Rows from block 11 of a small image classifier, named by matrix and row number. Rows with one number within an expert belong to one neuron, the router's apart. Each number is 128 + 24 x the weight over its row's rms, rounded and kept within 0 to 255. All counts start at 0. Numbers have three digits each.
After each expert's rows are labels from the 100 images, of 14976, where the router gives the expert most weight on average: "strongest on" is what is common among them. Only what is clearly more common there than usual is listed. The data: seven-segment displays showing three digits. In brackets: how many of the 100, against the usual share in percent.
# router: router (model.blocks.11.mlp.router.weight, 32x192, trained with AdamW), inputs 64-127
# gate: expert gate (model.blocks.11.mlp.gate, 32x96x192), inputs 64-127
# up: expert up (model.blocks.11.mlp.up, 32x96x192), inputs 64-127
# down: expert down (model.blocks.11.mlp.down, 32x192x96, transposed), outputs 64-127

# expert 29
router.29:106147120142092131130116133150135135123130166115068136137181099066120118076169115131131149124108122120100157148126065155139113108134129146148147120139118158105118140120173155107174088139098132
gate.0:129115153129120206118107146140080098107124150133135127097100137122130152153103118138171129134098118110103150182094153118141148135168099099161129143120125131155123133153097165148109137158148160
up.0:097145154188118127135110151187134113121131089164124109148130108087146130129113092125168150095134092142085133138114142133157143148165150196125145144133147148135158144154102130089127102115126121
down.0:104126148177175121127123141092123134129144097096090159153130168143136118099146116171171146124123140112116140124131108129113125170103105108127097096076108142146125127167097110154167168118131135
gate.2:125088107167132124113100090158148126149117124172124102106098126132132156103141127086095126155136153117162083113139171146119137129088134134161129098132143119141150119135136108159131128116112123
up.2:132119123144135131152083120126112105146160139147145144073122133112096159136154121144117132122120170123136101113155155145120124093102151118130158095122148145091113138124130105136156127110162090
down.2:143103119127128127106116160147151136127112140112125114087170119117161131155143161130137137137139157105154111180145106121172121111117130133104177117149100108127135095122169113163131135078137148
gate.3:118103134118163098195170125115133121116115137158184110147119115147117081093097113123151117133145156122125100109113060111102130106163163138158141074098109125119171113100173122118127145132155083
up.3:138150127106121159109098116185125096129117146138116130112117106075113183106138119129125167127071111140115144131146128128135141094089171098138125108105130129118079108143129148078173096112143157
down.3:144147113125133130077136159102151204148098117141121112132122130142113121138146157118123124125156083127122101151125161139139104175084166118104125102181092133136126162128120155161113117176112173
gate.5:138091141124105153191118144137122096144165140139137127160171125170128123132112109137111124092109128124122147108129144127099117094108091106155136130137141143121134094139134098133138099067113089
up.5:124163110132162127068176083137144142115091114128139139100094098106119148145158163128135153160191125141133086149134100126170118153161162156146140127110125083130129113110125130134103134172154118
down.5:122138088139143142109159126089154170123130119152166111157143116136137151171101143130100116151110083158137079138140145106131120142124111138130090127155086137107140150143164109132178102102127136
gate.6:130102193177114178188098091155109103131151146117160108080083108126126110132115120127151095120089114154104095150127124133134155112159161112132115140141149115203134148126136110103121139125126122
up.6:127110126091157142074191121140126112104164126125152132108100126156133161156128117151100112077090121124167124102125164120144118154126116088135098156131100132101116103168156113183137134164106142
down.6:135111135122124052083134136085115143125135105077129113094082122180118113104159110124139168159064152118127165127113123120121118160150174140143123132078144106126099127107140150111098137154112091
gate.7:116129127133121109152080103160122083085139082117144142134105162144103143140133135102135154081137138129059129122131170112157162160137160127117084151148154157181117118151107108140122127113163117
up.7:161109126171141098179167098134131110152119121128111142115110126147096099093164135136130133118127173133122116132135081112099105119154103090144122117124132130118083103134139133177138092131158129
down.7:155156160103113140103151075128114134125093120135164103129097139140145132157128124113133124128173102117116137164144147122150118175137157141132051111132116121135173141090102123183121140133177141
gate.9:126109165135162136144119154121098106151119135088130143130177124135138115138153087129132107100153123106106155096154114114119120123094127065148142157115096105168089106141135114109119178089124071
up.9:150146104128132111161096148147107100128138125108103112159150117100092105127154180100119098106149139168136187137124117088115091145066114162131147133146121126113089156115127160160114155114133148
down.9:098124165131105123135095139151132111113106110118120114131114101125131128128106082111140110139136109106110127155125163098131128138175160185102104117120160110186117146153101102123134143136117099
strongest on: the digit 4 (56 vs 27.4); third digit: 3 (51 vs 9.9); second digit: 4 (43 vs 10.6); third digit: 9 (42 vs 9.7)

# expert 25
router.25:149107150202096148156178120134175106144101108142150123123118073116119128136109118144152121080096130120127129129094113152116126133170092132134153142096142145130121130106129132126134099119172121
gate.0:158106104104131130099157120115083154140126091130166105119155145131100146149178144112129122170118117137139099099135165178103085100101143132079154131153073091106084139079120148158134138126140156
up.0:120120126123116155151117146113142100116127150136132125153091117095162111150073114138126111101138108123091153149121130102173124148129116130173091116115167147132164133151119125116116125109102153
down.0:135062145121138162121108110142105086120167080116132117114112122139112142139147137119095107143120113121124127132159191129146131157127099137133162190198127120117133156112112140165121141144106097
gate.1:123165116103139120115141097103107122137109104100147115184108133147152119126189145155096125158129159116068124120106068117124158096089161078122093143119159108131075123104150127118156149167133129
up.1:120152118149111123130138112108104122111142125133067163115103108118085140137101159146120134124164136123130134112090054138166131126142130129165140168074138117104132101125142107118141106110132183
down.1:157153158142115089095152129156106100140138090111080145116114106143091102171176092141098187134082140119132144117098162132111121184150134141137134163079128123120102110145089116124122086145138171
gate.2:098052140082108134153126123094087154147148141103177136104136114128126125135145121110168083120105087127141097117109136121122130126103132166142123120157125089096101137126183133202158161141156122
up.2:100134140140166154161129113123145131118131130149160143127137136152149118159188138137157087139104130142156144105153154126117131113094123152121150121160117111104114155109156166146142134090144140
down.2:119100120128112158084111096148084079134196129111076162137113132101070112136128131119155127091087142125089126132157163120187154171127114127137094151117196135093135116166096113139141119156119166
gate.3:087135127121129105166152111088160138132160145156132183108135154134134136128134134131121137103133149131091121097116119139131092100103110109100148106134117104133086131104123148166136110087139159
up.3:107127189078143163156160084167132079128134148147126160136155139103123112138148135152162114145141154146109099091153129133169118117118116107092112104145098129143097096126161123134125126036119118
down.3:117126120145128080174152147102124142136158101168116144092107090133141139142136139162092134091122147164128160091118155130190130117140099139136104146116157126103135144165139147125134093144133098
gate.4:096123138127143160126099169100110154112116141095156099134098124111158153149159114096117129193116177154148104140147141156148130113076091094174132115161158055115116098103166110171149131101121148
up.4:145139132141127147080163113052093133136115158137159132159101124155103112116152146114129136127146176119140129107115121142139090113063109146108129133085112122096103098096137130152126103149144137
down.4:100123102150112127107110093125160097147092126184062138127139133129072130093154147132118155133119123145141183161118080092136081103108173144123159123091126152076142134136114153111158123162143109
gate.5:088127123157152169134106073159175109147125137156119137090112135100116193128109125126140148129121116122107079121145206129157151132132117109067112136177130127170097135134123151145126115113181155
up.5:156126116129129137149076172104111142130125141125147080140137110138161108139129104118113094114074161152138104137091136092087155110107160176135175141142135135148114163119103138088122120144121129
down.5:136169096118165111102124114102171159117117155120125128136143131117159107117115138129142132141115159140136110168130100111041085126146155120116110077138092127123157116128136158130121118145147104
gate.6:090125150115134138126106118094105136089182104117127146179102143130093112151137158143155106134179137142147139108115122122113157114116135115124138132153110097136111132089131104133182109080140125
up.6:099144109138128147132093084160109096107150135138108179158103132144124127092107129147132144145150115127131132161156096128087103107111137091138114131121104149170140142114147119119138108132144090
down.6:108135125123157123126098132106155102107159137135154133151125143096126123109124143110151128137142136110142138121118143135132143130127135094163092149125126115144129111121154120115086131149130164
strongest on: the digit 7 (91 vs 26.9); first digit: 7 (78 vs 10); the digit 2 (57 vs 27); second digit: 2 (42 vs 10)

# expert 15
router.15:137145114120143086148162142144149128099126152163139134135148128118123067159146129127103131166121121174119166131128139170121105128108137132121132094101118104114110135115122163104132146105078157
gate.0:133138089112081142145160115089134087109154091121129146119128136132085089132122103161123106121144141097128121134124174149127128099116102073116096156172102162135156099140085092145103148155164151
up.0:097117133082152140096160169153107129141138072143112099119134097137109128118130145126132164082141120110109079119131103148143119102139103121165150117135128130068088145132161157167142134125133068
down.0:137173124131112113164132121112153122125109117144113119149117160106127141157155120139182144109156140141079147134123138086140117130135105110127129155155110150170164105115156107136105129095134101
gate.2:123144116157091149158138110160142104142120156153092136122116161095115104164146157127140135131113126120104158128140090147122111149146140111110159145123120153112120127129091108141111110107131163
up.2:111078119140144142133114116096145163119141147112118107124124122127114129152132140130118091151144105161139136088161140139133126117121142177137117132073155119110148112133090109091167150117119158
down.2:117109128137142100092112135115155135114124118101097122137115110120112125114133159095116138135070125121128107113105111128162149098101127118122135117131157114110102151153129144137137143125102120
gate.3:128068135134138151163126107075149160104114111148152126144125134133141157136150148124148065097100152174158152106111130150165151105101121134166153113099106113155102142172132123154146108086145133
up.3:126128114120153167095120124136124132137126119139139147155144137118146176111134109127122107149131146137136160154167123148101074047101135081120152117120109102167153118097159154138150096122140172
down.3:130094151126128115131088094155105101100108122146191102163158073114111130127140099102110130108106155143101140125115127140112120141096112157143156143099128124145111165151106132131145112116129143
gate.4:125121121128098150139169146132141105142129091120148116139185104157121127118135105117126131160101112125152148112102141108099137093106113071119138125112148110140132136130139070145166153110111132
up.4:161160095106107143134124096080116111141126089121172108177163114100116149106120095135130115131117154127117168139136146146095108136128112065114143107070092143139086088129097113135162149175137155
down.4:112130127135115140122134111128149117120144098141115150123091125160130134154127146134115121128106132146120123104139171139171182128120129140110089170185181119103134191165086144084123102189149125
gate.5:125146147165155114173180132083149158111125099106130137119118124096112143131140155183108077128165143126147125136101141141130104110105114089073131129166122098147109114119109079192113141150122113
up.5:135185156136092142102138118163104126113100134154128106124135147154156101163126142037171142115123100158121130093157162138109143111119169167138139109125151149160158160161129156087111120097129131
down.5:131141122138155129174185106171130132155100098089147106154121105107079120140134125157087145110160112144112119119124155098137116122118109083110105143156143162087159143157141117108130108128130116
gate.6:146099090143116116073150093136118125135098140135090125137123128133123162106109138131111139134104110139147132161139145167141163152168146097143152122071108109119118111152116138154175124113141133
up.6:137136186140126146185148170136143116121140099122163172089119098162124083129165129116142123071112123123148131118080145081131078092125111129103133144158139127143114133155130090125114140123147073
down.6:129125149116132151130116092091148140111096126094152146146129107124172120131120141120092080118140164101126121157127153145145116125140120108116094128118141083152106133097120110107059151105139126
gate.7:110124145120156133148151121115128154134135108094149152146135129134116147137128137118130142129152139140101114105106153137132147111066117100102154149153159132152109140148133117137148135077148121
up.7:125144140124092140111104129167092132122096184163120149099115148124124081141105088112135143152120138068121139152115125114141130163148155120143102091126133131149170153130131086105116114144121129
down.7:129105146140112104179127120131135176106136120183119096151165075140143108102115149155173130101128156118108120108104108098142103147117099143111179122113104151119121139120138144146132089068139111
strongest on: the digit 2 (93 vs 27); third digit: 2 (93 vs 10.2); the digit 4 (59 vs 27.4); second digit: 4 (52 vs 10.6)

# expert 2
router.2:131144132125109096128148172129099128098115137140069126114178086140101130135143142159117132140100137145100152131140095103113108103128143147129147071119132163109121147154141157090121107131111146
gate.1:106095151123121188198111103106117118131123127126163102122124105146156103164090092109113101140092127119161100097144125134148156156100141137113142124137134116137123127116114095158161163163140164
up.1:126055093162114134160088082167134125135164108156146106097081134109125136188073132170134140142133143140139112133121126112179158164154120102165147151133124104126137152152105100137143091166144157
down.1:146108198112158141111168113073099126129099149107148079111149098130161152145127110172142124153110132134158162133112130133114114142098094149119145170158155106057156121136172133142143087151142096
gate.3:140161106114130150120105079126121112094145103184162094130123166110117146144142126127128121104136155131114138104121137124167166124139164101112142162133076103143095121111107124164080126178170168
up.3:138136125116151152167104093114151110138142147152157106098124121122135118150139160118156142137139113126165122159158189157174137110136171102130119129125131130145126121164128124137148145083163132
down.3:145112132150106128109120118111112141132111099176147109129130137137162122136141134122134148179136141140161122105126105130107119144107105146123169141138129124166090154123100127113122159134117133
gate.4:135158142129131113100141101118085138132123084128141129149110156135101168164138166146148116108131145125084150087085115113153204118177116116128170125126111110109132098088160106100164120124127061
up.4:121129132114140090102124118129138122153118115084155105119138123103137162168143153135193159109157130140127102123116099119158191101149143108099137132146105097099086136081151127163150115130165116
down.4:114139131114142146113121148149127150145089125165104152148112136124114138095090098162174110130097134115117173109102152126154137137128139109156090134089144146114108149109113130110147116100149165
gate.5:122142150125141134118131154167146092105156147109119145085132116109123158141139072140147151175144112113124102116153131142107109139104093125132073123145170104121105122129166122102099112142081109
up.5:095075124123142118140110107144121171082153147105168131096071119121134145183061128167129090117149120137120090135121114158123149128147130113174116133148122097116125124128126103119120114110090132
down.5:160149092157151100136141108172126170132122103202146125168167114110114125137137118122101105095142170077110131107121128148146094101158123121131156148079107133131141120080103126137097150134131168
gate.6:145129140154164151099152087146135124166084093098150087102088134128145135159117131102131138151142089120151095182131162141126111130138167148078120127187130118151129117097112145156137162185120144
up.6:126122069120138171078108103124097155132121105120116090126064141145121128136072126146133125134156117113183093138079154133129126152167144093102129124189121098147106123115131150174130147163120130
down.6:153093151132154138144158144124161177117134159108135102094124103162149121123127135157091105118165104122135094120111081123145153104143162115154158132122136102108119132134185073137127132085139090
gate.7:118130173140133120161120092139086163101128104144155146101143107149132126116126096136132160133106125177158123115088130144168126129096152135132125130165147146152079134121137133155141147183155163
up.7:146103088104095102095115162128165102181133144099093097147116136100124142160123143151117118129150141110110125137174134130099132126138123110110147125101135125122156091134119130062143113079138080
down.7:107128098134129111143127135103095136126153133149128100095101138146123105131123127135136170138078134162152139146092152129113116133112128155176104109110091110154111086184111083139117154150127141
gate.8:128155172146135140160134124135150112136134134127156157109138089146158140125143145162110150126133087095130099173119156106051109093129120111117095140180121127114121157144076088149139113136109065
up.8:122107115126110122156099111145127084098134113130162144086087150105162159150116141137111150117130129145118155124113081129153139172134137171153128141166170151155164184140152130089154132112151147
down.8:140124083117146088056175147126136118171127116114101112100118124151127121090103151103133159136081100144123118190102135121119142153119165114123111147126135090132157090125110109118123123147151085
strongest on: the digit 7 (77 vs 26.9); the digit 4 (68 vs 27.4); third digit: 7 (67 vs 9.7); second digit: 4 (52 vs 10.6)

# expert 31
router.31:124118128122105121129129156138167156088105140105108096074188120100134128146136129117143144115075108178081164138144096145129170111147115112167171140144148129098161137116138171119139146124115131
gate.0:105122144137120110142139108135147112125133105109153111136161150174151125120139146115174110100101127130125162144098145121145122141149122155155148183114147180173143157155115115155153168118150139
up.0:094133146140138137163131102103157084126134131113157117126168127144155146145160166116175140119095080138147160154106107101147115135151121139165148165149128150173135153136125117136150145112133132
down.0:113111139121102112162101123146112105115104136137168149148183149151141119082138126116107164127161130137135107174122128096099131130116168112119126112124102147167140107101112147104149135158109129
gate.1:134087176093115093163141179067136140160114148093089173103148151150116133074147112118114119143150127121099073107127104147087140140126121153122112130126113132118131144129115126134129131133160125
up.1:105168112111137141127120143126122123082141114150152132087120126091135132164116129176145132139142165130159176088126148115150114122106104121132066128139083144170117140126137121172084129111103158
down.1:132153140137106142116124112122121159121095162144157129140175125127136148154098109128088115152206106141125083153111116121126123144125106157084099126146127137101149136107083139128155132158132154
gate.2:139104054114109110159119145121104147104120137121113139105096132120143122155155108138078111126107126115140161116117113125144159130163112112133091129155202153144129193105139119149077084187145161
up.2:118141115133175127130083126115176111142117143084146128150089129119131109114150151126143105150116100147137137145147147135128133130134147072117119077143105144117127149096165134195145125151130145
down.2:120141133099168140159166102121114099115126093103114133113151148155146113131144142152136135133152129146140104147149170106133097146111086098122060089157100153131089144154116152167116101144101124
gate.3:125116137076129143171164163133113130094146089138142116149139161096144157131183144153149144139177122124143121130140121093080116102160109054091127133139124137116099111144108149170167145123169119
up.3:130136130118167094091131181085134138096159136100122163096148133165121146105132095113140101175137103141153171161134131135129136143096187103115107106138109166113169139121126124129124097142116150
down.3:108101081145086117136096086127138150141135154178123133131190117122130136127093163177153142135169144160143133117161129106122096142152109134147142140089129141128141139120157098122120135090154124
gate.4:134057151129115145204125083114091124102141114112145105155149100163123100111112128087110107144102099103168158127154122108113124113110150129179161139138134135171139150142114116152127143110133159
up.4:120191067142122154080102158126182123166111133126107112119128144080135180127136137159134122105123149161137107125085140163159114112090145142103109140099135140115121105097133132108137128136131136
down.4:136153132154112120126158153159128102104133110110074149115148129127120083118145132145086136163159148125138160100128127141110129140136098116114116115128115103132119152148146098130154105132113156
gate.5:110122107132112162093110124150128159129133145149138108120086149166170112169130113132133126126099150107126132165149156117102092132141142121137131089169155071143118134147146104139151084150078110
up.5:159184093140122176122101083123166144131109132163135120082122143117107118149170125141103147111111166122127124094104138151144144113112133092104133132106120153116114137136126134204074134196166142
down.5:128146151162091124125131172148149136103153080154101141120127114139115133131151152092144168090090121168106128159126127124140170130175153133134105101134149121135131114127155135122090136162125155
gate.6:122132113101151127121141149121112113119142109120123175111099145137132156117118171121161100115098144108099099149152135096132172135154099099161089124100112153138175104126097148129137125140103137
up.6:147146125150117140103110087175152113159123138152163095165131098122132120119149073150100148120138137130152160118126128143123083125115148140086174149145120128151110139137166127108089130110156134
down.6:118142144149115130143116059143170117127115100170127158124119133069158153140159147109149152087117126149115093146128123159113135122157151132130134112101154115130133115102100160118103123128123144
strongest on: the digit 7 (79 vs 26.9); the digit 1 (68 vs 27.4); first digit: 1 (66 vs 10.4); second digit: 7 (53 vs 9.7)

# expert 7
router.7:129095150156119104158125156138101144094141108147102115164149098098121134138117128109127166164128132112153152106134085130115142158071134147169157098103135130134149131105205121119126176117107140
gate.1:109157136094168125128175126123127128153110107120126148142116107168159148136127139149115112096151112129175137148134135117152112141101146123075167125169140087096100143151133156117079159153129106
up.1:097100109156091127107114093149094120131157151113126122101090127128109140076129094113121123156096129134165125186139093097095143152118154141161136087106116159134140071132087137118167094110170160
down.1:144123099117111099130126195187104092157138124134141140149117174132101153160119142145155168120081130123133114082104136120167170175150115120177127170096112114180168096141163106119113116118096073
gate.2:084174143135170145080155132116142073122131124169134137057085139119127170133122126164130133130150079119136094163139173098156115121169096129096085116133122130123100154138098141167146118157131146
up.2:076110123122114140125103079167179106145153123148130127105104126076147139113136117127159109116113136142144110112176144142145106145149073151168142143141114130126126131134119137098107123098138149
down.2:121170121107100096106098138151097117103138115137134124151100150117069131107135128127162116091124149108124109096099134134149129157098137144122196139106114125100109105118160116115158109120135094
gate.3:146126134159181139129123131166149102139091107132153142131110086124130126114155138136123100113066090136089116156137125170128099134117126136130117151141125080140122109134083101158097135143122105
up.3:136083129142136128130163128105135118142114125097126135133113123148100115114125127130072083164094123136149096151113112154116095128112115166137137142133162114072144067134075096127140127125108142
down.3:115052137140157101153099162096132100135189132122142120141114126090157151132102127150134104129119162148141140108124151151104144129130111142147174182148083103124123096157135081170168119092127116
gate.4:133140127107153133153142111081116125116120112147143125166125119145128144151212137108109119099114086154125144140119159112137116099104136115101145140151139096111127163147124147116131146136155116
up.4:167099165134130143168140148102067122150132119131163122146141131167114106146146116110126149116070136131097158119114094080073136096117119144098145162128160147105146116130138094138135165117121107
down.4:118151113157078118134162121132130133123140112112108115113096162114121106101103150114156136119116137121137134141153126164105146135151112115130125117111155159103129132077092110155179102120137165
gate.5:130115145161186149168085117124113130142159153173160158162140113100119147131106111124129101107140129107150133121121152082147128134174117121128133110125149099133135162131151119118164129103147123
up.5:129118157126179125132112123111137121141115098144182158128151132096117108141112143118118142117105084117144103152123142105163165119161101118113119120162163121192168151182111107112180098083146111
down.5:143115105124151094117189128115157127109182112123135117072120149122076164117118152155134127133118129123118165100108108116132109090118125114125162118136130150111112156157101182157098101137110124
gate.6:103123152181105179099107097107155130141129102143149138126107151110150117102128122109098101126110131095107187151139126083116103136105100092121115149141136120136097130143097133142105187139128149
up.6:119128156168110148093138119106091126143126110155125144115102151127154135078132113115115127145136111118153215183145118096121088146112121127120080132140123136141112106149100163166117186119100142
down.6:156129135117118116193132135127135150099133165151179153131141132174142141140124107135163125086194083131113118096128131135137122146185130140108100133161107134166156161122125103113113086096139079
gate.7:137158131110138123143141148139113098113105145108185124111136136094096179152105112139151108087144178152093117100099181130115141107159125097105148169153120117119134110129155107137116117093146099
up.7:156117112111123134117113144131101112129127149114123123168158121157175102087122131089090123167096120108158179128155117112129129115106138136116125122117117126153166102125142141132109162119106142
down.7:160140148104121132128126173122118127133105146098143088147164123122117098130151120143113114097091114112156113077135121169140093123127114174113107179115142147110106116106156172073129100140104096
strongest on: the digit 0 (82 vs 27.1); the digit 8 (67 vs 27.2); third digit: 0 (59 vs 10.2); first digit: 8 (52 vs 10.2)

# expert 13
router.13:132150106138114138113129108157123106126118159146119157140133123108112106125091099125145119148130131144105162113107089144136118100102148157150166113131134134106165129131203138098147092114104116
gate.0:157092120135087110169145167131160125096110094122108107166169103136115101173126130116120168107107112131119163128141143090123142148141115115141129119100177132134134151186144098097155094098122131
up.0:149115132140118140108129130111106131130123172112100133046134125136112145086098141145140122140145121129156088138124082134132085131131139126099127063123131110133155119079111113183124123095107122
down.0:146118132111079132143139151167091137120117116153121105105117128109132121143136116155106174101118138122134137159102120154064134095107142136164153141091095140131123118128124126130101163128179146
gate.1:125105142118130120147143137134136080100135132096126142168161129141138160122146148103087128110162129112193091103095118139144128092115101112136167115138113121124101146124116111138166147137153135
up.1:139149097146135177102121130112138153117150133157108161151079142103119136112156092123169123141117130177059176126148121113111102156154121120135086132135151147123128115141156113112083127175075145
down.1:125108102121131111115145124157146088156142117140134173130104103161124128141087164139122131140133129152094093136162129103173121126159126139101203157143120143126145110152147102117130107110150109
gate.5:090152128151137104143106111140139156143110068152108126115064113099118114132161141113120118179124175133094140112116134143181153116129187122140112177124126103118087152148117149119129076163121165
up.5:134169157138101101125165148134141104133142121129108162088186121143126114126126116133111144120091131138171121133108098108118084124170128153079103128091106136097123074139113133128124133124122130
down.5:126165119156132162119136081110154141105157100187144114130112144099141111131149088139095127082143143130134130097149136129171110114089130148123143166147158158120089137114127125135112109114115151
gate.6:133168146128154139083184129140127095143121125127100173107105127101139151110159133155106159141136128125164137154108144102144113127168148101131108140124090102115068142140079187172106142177150142
up.6:100128128171141166117119099110144138133110174145158130092114109124162136116107109125134102154149147130149106152102110129091129079119137126119116077110150114117182160122111103149142183098068114
down.6:089137163107132122104117152103146122127151140123080124088104106136141098144129135118092170185086141136129114149139105134143103145112150153106104131137129101130093132145133137145106132107109137
gate.8:114180117107170129090173135103088159156132170156112152105070106131133173138118130165105147157122151142142094149102145111133111139152117118160113151112115107104138096082140118165123145155160105
up.8:137089125087127125183095137176112103110160117113171108169150179148135073087158100115156124082084136133112191087121164113090155132125149132151156148152116143164126122120147143101134143133130147
down.8:104104159169162149145117125117169098126158120142133139160164100115131133097155117088156110105123182102100151123111114125169134152132096125125220136144127152133095144115163122159133133075112117
gate.9:137127123097134095128142134139122156162126157113097145052170129123148137140100115126118162164129118136130152140185187113129121135151130142103106145131116141139136102179132139174129152114143136
up.9:119099098122131178117092144164110116117130170135138096140137136149096125117106123110148139150124151153149114118100121111100152127161132114166182125153109116127141139093139130103102130106105112
down.9:124129111134088169101101156129154150103143135156102135109137131107106164113135144107115158117153165117115141126119136123162130119116139115177092113137147144145143150100121093121090108142136186
gate.10:125171142139124149085134114153113100179108127143105152120108129108135162118139118156143147136099107101141148178159158093148121142189134119144089131116083094120099114125080174109128147162172140
up.10:122099107136111101122131135103177093096152072125124108102183117136085125132134148135102133108154090103175142150126170092180106146172087170106109169154116152110126141160113142126120110109151135
down.10:137114117134123125175110071149103090099111159127151148168115142127183163142121106091200094089095119107106139111102125140137152166175144136120163174107117149159119145124169125136134139188141122
strongest on: the digit 1 (96 vs 27.4); third digit: 1 (96 vs 10.3); the digit 4 (64 vs 27.4); second digit: 4 (54 vs 10.6)

# expert 0
router.0:123130118138132094130122147165161135125125146138104131121161109075114181122153129128098137133109116150088125165109096131134086136121120138113141114117123112113124124178191151120149144106118141
gate.0:140090147163124129138124106129069100150132128154122138137117136166111139137083104159090117094138115123096151140139132100105110166133134118122131137171115139166118152159151125136095128143125122
up.0:093143112091164112150141176103099125091157117121084129118129131130146149120097078142107146114133146122162141104112158141137101153137146118174122093146139129089142080138134091108137126119099112
down.0:101124137108141149155151123140092120111137136120184141137129137140145144144126149128135088077141101139149139121108139150112131146111129118110116207082144142123118144138143112151117163125096128
gate.1:178173130157120139098142174135122170114083135135116091095141159095118132132159140101126110136144149126138100100140131123156173118163080152087116130127127131154128105118161111159069110124157142
up.1:100139130138158100186124165084153161134128103112113110124124143164135129109101105180116174169137145116094099110160151126142115110129122112125146146145158139100130167125161077109118109109126124
down.1:162146161148123114148141111169101074131161118118129110128149139142129109140129128144121111097099099136135161108116103119106125112153087132103158141155101106170135155132108134139136180106111099
gate.2:143097122110132128134102145075133117097097065113128077132145135161135140157117120137098107081146103150143151095129152112092136125117140114126149121143139124138128179156143168118124093123153146
up.2:170170110116155130086147162112110141099090118107088078087137125127133152169123112116126149161145119149158114137145159108165099095125125093154122106131116133120170130178141170154094067088146159
down.2:126147103110135124125095144134094133114099168143122099117088114155131135099136096136170159151107167118122132100122095148130117132103129156144167137091153128129106125146172091089158105098138104
gate.3:130104108111096112138145088080157097154178084121133153110110164142116123147124125134092071118137111132148104096135161124080138162150087115126105152139141136115145153171102156151119127142116140
up.3:140149085124120175096078145192166109152147170144096135093115124083153173104115156129171198142112094132127113145119126116171110133169112101114129106139107147148167141098137127127140108112145160
down.3:136069130147092111130101124129106103141121124125086143104116150150141121107148123103126116144135119074182155132137086124136088135105170162163161099137112121080109148116138152130095145107123147
gate.5:141122132090189101176143144112113127144142121112125118161127095113104136158153084132129113144126160143138105151137138151084136119121111112130163107134121134112155145111140132140111113077107108
up.5:121133128104174097126149164138125142137148126098153144127133109111066146150170137166142133137136173126116102109121104123108139124120132120139163129145100134127121149111135132145099105118163086
down.5:109058126126159132171140118131125137107114104142115136122082113150155126131135120114137165114102135094128133112090112138147117125110168132180146139186116123107086119146216150118150141130132132
gate.6:135140133101160144127159120113100137097082123146190119137113127194132087108107111135173118097158186105149116136148123143106119134110116112144140115124130119130104081116155093136129095125131123
up.6:145152097122141125062178132174142142146159099120123145147100120143155137138141132127154140169102198138120142117102168131125141107141135088145150109120145110118069079167142147154131127168107096
down.6:113113101092162123121086147181110087139107134115138099146127124095115098079109132127147120116092131102119116073164080136142143089127105184162124133080123121113125135102146123100074129107134120
gate.7:132069148147149130133106137116141165104111126146128132108129119085120108122090121165151123128134186099160142104134094111106134112146133138134125123084127128109185112075132084102101153098123120
up.7:139196142099111105129139126112106134144118137136118097135148142166107106108136113103141094100134089143110109186134160129115128166128124132136135116187118124166106182135085147123146080125137100
down.7:138191134119164145102140112136128138126133178139156127138136085149161154156131105133107137151127112132138103127135111107137096122132138129081130120164111152154139122141117126173129106118140123
strongest on: the digit 2 (93 vs 27); first digit: 2 (89 vs 9.6); third digit: 9 (47 vs 9.7); second digit: 4 (41 vs 10.6)